A small image classifier, trained from scratch: soap at rate 0.002.
Rows from block 3 of a small image classifier, named by matrix and row number. Rows with one number belong to one channel. Each number is 128 + 32 x the weight over its row's rms, rounded and kept within 0 to 255. All counts start at 0. Numbers have three digits each. After the name is the row's rms in percent of the matrix's.
After each channel's rows are labels from the 100 images, of 14848, where the channel reaches its highest value: "top examples" is what is common among them; "peak on" is the class under the peak. Only what is clearly more common there than usual is listed. The data: rendered made-up planets. In brackets: how many of the 100.
# convs0: first 3x3 conv (model.blocks.3.convs.0.weight, 240x240x3x3, each kernel summed), inputs 60-119
# convs1: second 3x3 conv (model.blocks.3.convs.1.weight, 240x240x3x3, transposed, each kernel summed), outputs 60-119

convs0.147 114:180100150135136159134149103038099115148127162057158160140101136145182149163132067142229075125124092143140121132163103116098120109162131150172082126109134111091134127109127117113119
convs1.147 111:067163135134150132135151111255096096130144093169179148114125112174141118150106126143046143170117073161113156126137172078088151070117108140171211146108150079134107098113150076107055
top examples: cratered rock (89); rings (69)
peak on: planet (54); ring (28)

convs0.214 107:161129079100125118117091082070131125102212122119138131113083143133154113143129150093099083127098144138161153105152079185096129149102187170120104160122159149140169144115166055148108
convs1.214 086:123148163128112110109115195169115144123090140032128115091130129062092158177102210133164195064143125113138104099099137112128120110130107111085165097128187165146238094099100161129147
top examples: banded gas giant (100)
peak on: planet (75)

convs0.217 155:086118125123155136141092134177160134111142132123130120131084100076125154110151136121153239084155163137144142097122128132154153142122133084154085103144117129127143114109130132176180
convs1.217 103:150089111153226128124162080059135161112125147153140155151134136144119157150122116127135180124117125115117141066122152138073116114206175154144159140151117149123084126194108141094167
top examples: banded gas giant (100)
peak on: planet (81)

convs0.204 111:160109066116129149045134118148114084162133136146125136117130105141116113148111133166114126139011110149197107186117101193066139143133199149144114092109190132138146095114109109094121
convs1.204 103:150127127121162125030121136104111118134122119141159133149139111133169175116144150102136094156129126137068115101161136162090114141234130122157146136131123106127140106116106139119025
top examples: desert world (100); rings (99)
peak on: ring (45)

convs0.167 110:150090134166128125102114126113142090174112142099141125132117156124145162146099104151172158120142082070169117142138119148109102186145125163120160146132151115118061109133083161136112
convs1.167 120:115109162105094043169142104127094134129141109075097105161127136113100138130151131122142113142168137134134108131082111162152127129130155133102102104216155108089110150106153110064149
top examples: rings (99); cratered rock (63)
peak on: ring (37)

convs0.132 103:118113121147134039173102099126098133119088106123113126136142214139116091117098149131157163128182127121070123162116090092146124146139176105187094117091100148159118034115156070121095
convs1.132 098:138136117142092087077094162057059151107149124144172117119131088162144141116135155125177143145104165128111139094118128051111131124140179134102116120138133161074112110118133155143131
top examples: cracked ice world (81)
peak on: planet (91)

convs0.229 100:157090125060129115137126129141130147103113141061164098141091091118168135129176240120114095121112161162100129082155131156139131148219069118161156110130193144135125119140091090141064
convs1.229 106:140140162126095161123105138185148174134114133169152168092131133163108087127114079116116041145087192093123108045148121135108103121141128138077073193086132126111121158112152137173144
top examples: cracked ice world (48); cloud-covered world (37)
peak on: planet (48)

convs0.189 127:131203097131110085162088139154112115126158115121106140140154172151065112122137102150174096136069122107198143111190169117126116144149139132108120109115097121026121066099138090127102
convs1.189 104:097155149126120191102070116132109118114103134188078108132136106066091143184116117141085181190096109138129126120138112137093097109131104120119156115125053120204045129170097105129124
top examples: rings (91); cloud-covered world (79)
peak on: ring (73)

convs0.226 084:101160163047176135077135166116139062115148160153122138123139130042126069140098118149104169188092087116179093167127176126128174123089120104147141164087143149095097130112147135124088
convs1.226 080:144212118127117162124161190110127123174149138139080102129146132173139156117118148229090126097119122138119134039125115131122084097132111197076058110095069127104136115123109110128142
top examples: ocean world (39)
peak on: planet (68)

convs0.115 101:217133141104131116109118153127095117142109092142096114135102105137122087115109126171135172169109095134136140094088124128073102149121135145147135083121153120125129158175123109209153
convs1.115 088:077066157105132145126145088118135133175193134081134126153220171131083118128135099072119163080114171124141108136128114113116110120148092128141078128104151098115132160079135096157126
top examples: cloud-covered world (67); crescent (54)
peak on: planet (68)

convs0.235 087:107158157134153116126102138087138114171080184127106086117163097197110079154103136089112137123104121180150105208131059151074121184123219128147136063120178107124149127157153155113136
convs1.235 084:110047113146089075133130132169087139137139129193162170086147111124117148078102147137108053122137096140097109129143126153124131152154081126065108090105072140157125087106128096110046
top examples: cracked ice world (79); rings (61)
peak on: planet (48)

convs0.165 100:142137093136112161226126104113136142121142141149133166127128112139126129107139118133041060129113111195118150123094121082133132119115151154059079103123066112170116095134146110014068
convs1.165 092:113063094173132134081129110113127093160148140136075127172126146136145138151146123136103146118114130099019174145167111097166106119131168118155150125139166131138185159132098088167147
top examples: cloud-covered world (99); rings (72)
peak on: planet (90)

convs0.97 081:138092101163170109122109154147146124110147121120173168075127130113228188084145108109046137084093087184167109103095127169048155104132141097138036176086140103125171105136126129107186
convs1.97 087:121147148124154113128159122191147125125086192148127148129185131167110077112157153145160110129144166127114069218113189130127117143138107149158169075127140118173140104097095194092083
top examples: ocean world (69)
peak on: planet (90)

convs0.196 096:145155140159094129140102144109112139139158064131134132121120110181108092131151102132108098134099130157161147110126111132048092123104109136128130060170082112095103130080090132143095
convs1.196 085:154202088095146165099104141101130187109134134094155109159139142131158077129103158123076137125138085106114127131139108178137128144072179135139173167064140117107123151147151177163133
top examples: cloud-covered world (79); rings (73); crescent (54)
peak on: planet (61)

convs0.60 124:093156114147103098115195150153070148098094122108158130128148168140127122148145100150145138110120156138108086120132143114102105154085071127133154094115164110131180081090131100098059
convs1.60 116:082122148089139020104116127127168144097150159158131178134109107096123158135151178121150184162100119107093074128122117175124130112165021132112156124142123133106128134110156186125140
top examples: cloud-covered world (85)
peak on: planet (79)

convs0.183 108:145130131132141168039116159073166097108136076134089139097147137185097130115102192123094109102147096148137173107130096119110113102159170123133102108111094089102123174091141113096113
convs1.183 103:106114093142151078255072155150104137129128156119085127120128105137065101135117127134115126124158215153171132097073131146117092112103136118126147115118144122135159149157126159185071
top examples: lava world (69)
peak on: planet (78)

convs0.220 084:118107192082100100091174105140117132131124151071210097147108087103141113136142123146179154127070147136136109158118083158151076136095197147119109090195165161051144094193097114144086
convs1.220 080:132167136092126120089108118079104103108148142173125042155133156129126058123154173147128133130160071129156137123088142143091140144075106114153127128090127117163165158156115152105137
top examples: cracked ice world (41)
peak on: planet (77)

convs0.148 132:156064105091109181083146123121140090131152120106139125116120119124121153154134155128119148121065172115145195196117129163197128122144215115149163135091138165138111173159111133169149
convs1.148 144:154139171146130112069144131108138150136148139113136100225115151115165110133151137113149162140194117121119125140127148097108121117127102129147133107147138144124140142118125172097051
top examples: rings (95); desert world (81)
peak on: ring (76)

convs0.200 112:120175093059161138076140158161159107154149142132172106124107121113146139154157118147155121104122097109098142119140147104192142131154172100108138150053146130153172085146139112117116
convs1.200 099:080142162138165145138135125133169133154128148067121127123199120116088117148087116158122100143119123148132128143109136150211186138117193143157110094099129148123184145087082141123130
top examples: cracked ice world (69)
peak on: ring (26)

convs0.73 087:098181096240138143142146180100124172135083128109117084124150088119123079099100092158096167120118110122117122191135090167151128126151112129142087144126171100161135050124096128108145
convs1.73 109:170123131125162133163088089131178145146140138150147153178157156255153107127137090142163096175152154100136158122123136148128165167146147100143109145189130149120122197118135078126066
top examples: desert world (49); lava world (33)
peak on: planet (99)

convs0.23 124:162172124138103193127135114073121126144101145112138123157132150097125108155170165113150119124117101112098114124071151162204084122181124116125125083134152127109142156138185110032134
convs1.23 103:131111095118127191140132121068164125145158121153129082102163124132107178105133093158145094135052153112175117119138114122154150132096188131200153113143128146176079193110113111129122
top examples: cracked ice world (96); rings (63)
peak on: planet (100)

convs0.44 107:110148132155119094159122185159121127126104207136100141124139119156117144103178139138184149123088139162061141104152072128083155104121109137130108170155123135153107174133150059070067
convs1.44 097:098127114103125110126146103144133105208100123117081132145096123113132098090180116154148133099149091148120090130128125160109112123114116126051152097153134144131178166171128103168116
top examples: cloud-covered world (51); crescent (49); banded gas giant (47)
peak on: planet (78)

convs0.180 091:195075078149164159104166116117126141111131098078148093142113132099093121190130117204119095116097146108095106089084122118117164168161098123198092137171110085178105104086067062157122
convs1.180 083:123126170119100096165145148128113120128083134089063155099176128109148185121150108052149126109129122099098122127121110050064163108147189119166194115180126182063130115173137142137108
top examples: cratered rock (71); rings (64)
peak on: ring (52)

convs0.114 087:098084138142133147143097173118167146097122162124105094124150126088116128110131126138166132134146082172140129150103130120184167112169183109158188127128119116191152146090158093098200
convs1.114 102:177108128199141054123072114040057123137116132113133129095124115186122107100149126146166148132132116134122116123074122124114083078053090123141138121138148163109092081175131097151142
top examples: lava world (97)
peak on: planet (76)

convs0.237 111:046118084236125160105127085145122075122128134088126134156128123111143128153147118137117115098151156170131187105124095132180143102121109138123132138120101095149184139093127166132179
convs1.237 119:108098158089121176115130106083149116147132128134108155044129100159090172093117116109164182127164142112179122148141125141080146125168149149106119206118156103103113011092134182121142
top examples: rings (66)
peak on: planet (48)

convs0.145 112:071107107158095104081092122146122183100175135141101085152123133116123109140118158110127079128111167132159145097150101116131129115170128123140090151118128105176136130107172076078117
convs1.145 100:096133139115113090160178129182087116162066140074129110150120093155118106091063131082116119092151169166020101087133133147166134121115144121100132067134123137067105140150089124125121
top examples: cracked ice world (96)
peak on: planet (52)

convs0.199 108:138128116079125103121134143038155119123104068086098143160143139084152150153129115091144054117135154118109170088123095104124127061158106117134090159114112109185145145182178147149092
convs1.199 102:120151139150086136134130139138154122089129137176157126132100086084139116167166129130113255137133145101163129086165143089081133145135097163130105122085085153121190160146137175122154
top examples: banded gas giant (90)
peak on: planet (75)

convs0.38 115:110147102113114133125079104105128101124162105118065115138071122149131121156094214126138159138104140135150132134132139178137110170108055142143131164148115141079125121136115162196142
convs1.38 120:151104103088121106160112161128184161068127119063139133126135137117099141113122131166150069176130101120145095115135119125115135133136071162128115104124109130095034103187129127255132
top examples: cloud-covered world (100)
peak on: planet (98)

convs0.104 089:099094095128138192112125112096115128157105098089201095143142156132150085143068113157113163118120182118081132112102163189144153100112111057099140026131192090146093108118069141062201
convs1.104 093:108105125153153177081129128129093134125145133122054108115115124065137141136101201147152048126118148132171125119124111092083125132101113158096132126170132184156112117154151117059125
top examples: cracked ice world (100)
peak on: planet (97)

convs0.139 116:097133113129120105219113168187193145081148152133111082152172131086132139126105134139127192142143104116125134139104123146120134107119125104085129150124153062171198108112152143138112
convs1.139 106:116137146131062123104117154058190106177137117171169161121122140133219073106142130156135117107127140113154159056139133147114128144153111079038138084105167122080207115111115091146196
top examples: banded gas giant (98)
peak on: planet (73)

convs0.66 123:108162089141114128110137106142129152124096098126080126135131171215102177134138090067157109160110161108126131070162145113116128119091151138135123075094167106157194188131123129105126
convs1.66 111:128121109098140104103133104156102120110133171144213200097123117123084122109103153131139170105122100119125097219116134128135106133242147115118134165116140150140110092130128170141187
top examples: banded gas giant (93)
peak on: planet (77)

convs0.9 136:148128060040160136134123136131147145129156124162169100129126112088093058088164130145130201115089113142125110174151126067149130157122146105173132133027113134136159087180161101135129
convs1.9 134:155169174208130128144147147082182117152113104148108076112130138150120109163152101144126140089167098168117160150125160152191146131122130088086102107209140132160103135138126078092080
top examples: banded gas giant (75)
peak on: planet (80)

convs0.105 100:120165158159121122117141164101130162163179121131119157182156116157074125120128160154180182134112138150149129066146155148117133174125136109255135174126120116146145137164106141115094
convs1.105 087:136121155153154136056111127207105156158166093192128141149087098174132180145119143098091146139130154128188128156106100184177130152107140086079114144165099206111170162119114093097151
top examples: cratered rock (93)
peak on: planet (70)

convs0.25 091:108102085130145195159136154126065126127121163121119116110080173086105118182148104050116139143140098101115116090145108127158195097231136148121089153088155125119076104181111033157089
convs1.25 087:145146144119082045160140080059153145133130122133126109138122123114043184137122160172124087127128099154138132138152144155127121165123111075124155147116137132132039155124106109081114
top examples: rings (99); cratered rock (66); cracked ice world (32)
peak on: ring (79)

convs0.149 085:130111158109124175116099130078122110139109141140164152075176139167156139102152116132098138121192141141178096128120142160126094132126116130156167138132111060099102145160110079179064
convs1.149 083:130143136126138083209114113132123116120149111181123124124051141081086066146135094148148153106109133116154129177069127129107160165078125132066037105147102129143120154136123139099165
top examples: glowing rim (73); lava world (52); banded gas giant (37)
peak on: planet (57)

convs0.133 113:092114111052101106116123139129145179137147112096102147106127142141179113136134178100140171112153163110108088133134097106060156162146071146117131172119121145124045184099117133101195
convs1.133 094:128152080118131109120115129237077107115061132116074105152092125122117100089108124129113042189141122132175096106124118115180099082126070093154105196140081137116102060091119149173066
top examples: cloud-covered world (98); rings (72)
peak on: planet (100)

convs0.137 091:093158133105167151074142107156104108121138125094126194102104126135132125117127165191110060067153145116154161173112123138107155128149047152126165109123131088150115215094152183184185
convs1.137 083:119130175106098120085181092118069137131153127132126053131207159050117167059163117143129134173037150160165145071142118103166101066159141099100113131112149074099162125183084117116126
top examples: cloud-covered world (88)
peak on: planet (52)

convs0.100 117:073135204108117115116127146126174115112110140127125170154150060140098174143096093133100052140109109120074117115135184115171129130118087157169104156141138158072175127139131140034188
convs1.100 101:132119117097115139089136113138088148122148093103110229146124190122131094146140174072114084097100103131099144085153140167147123127148119127079132117126114098154059179095134146144113
top examples: cloud-covered world (81); rings (64)
peak on: planet (57)

convs0.170 086:144139117081113169086166084145181112149113163116129148122134141074168123128083112144219152133132179107138092120158131150155088175144164111127105122146116142110123083148128174118096
convs1.170 078:068092137126156116191100184034099170157105149153124123072122120158053135120121107174117104127148123104133097130121120153146130127140146134105116173106137159091092140101165120143157
top examples: full (59); cracked ice world (56); cloud-covered world (41)
peak on: planet (77)

convs0.92 156:088176125121124004154125118115094117104135141146093162115123179121113125124055231086186154166107126116118128132145107110158128095199090181108202129126117144149094131132122162106120
convs1.92 096:109115121103116161140126138173108119122132130138173124159061103135142120134103107173176122080115239097138158166148116116083090126108235117155075118094136122083145111116204116111136
top examples: cracked ice world (81)
peak on: planet (71)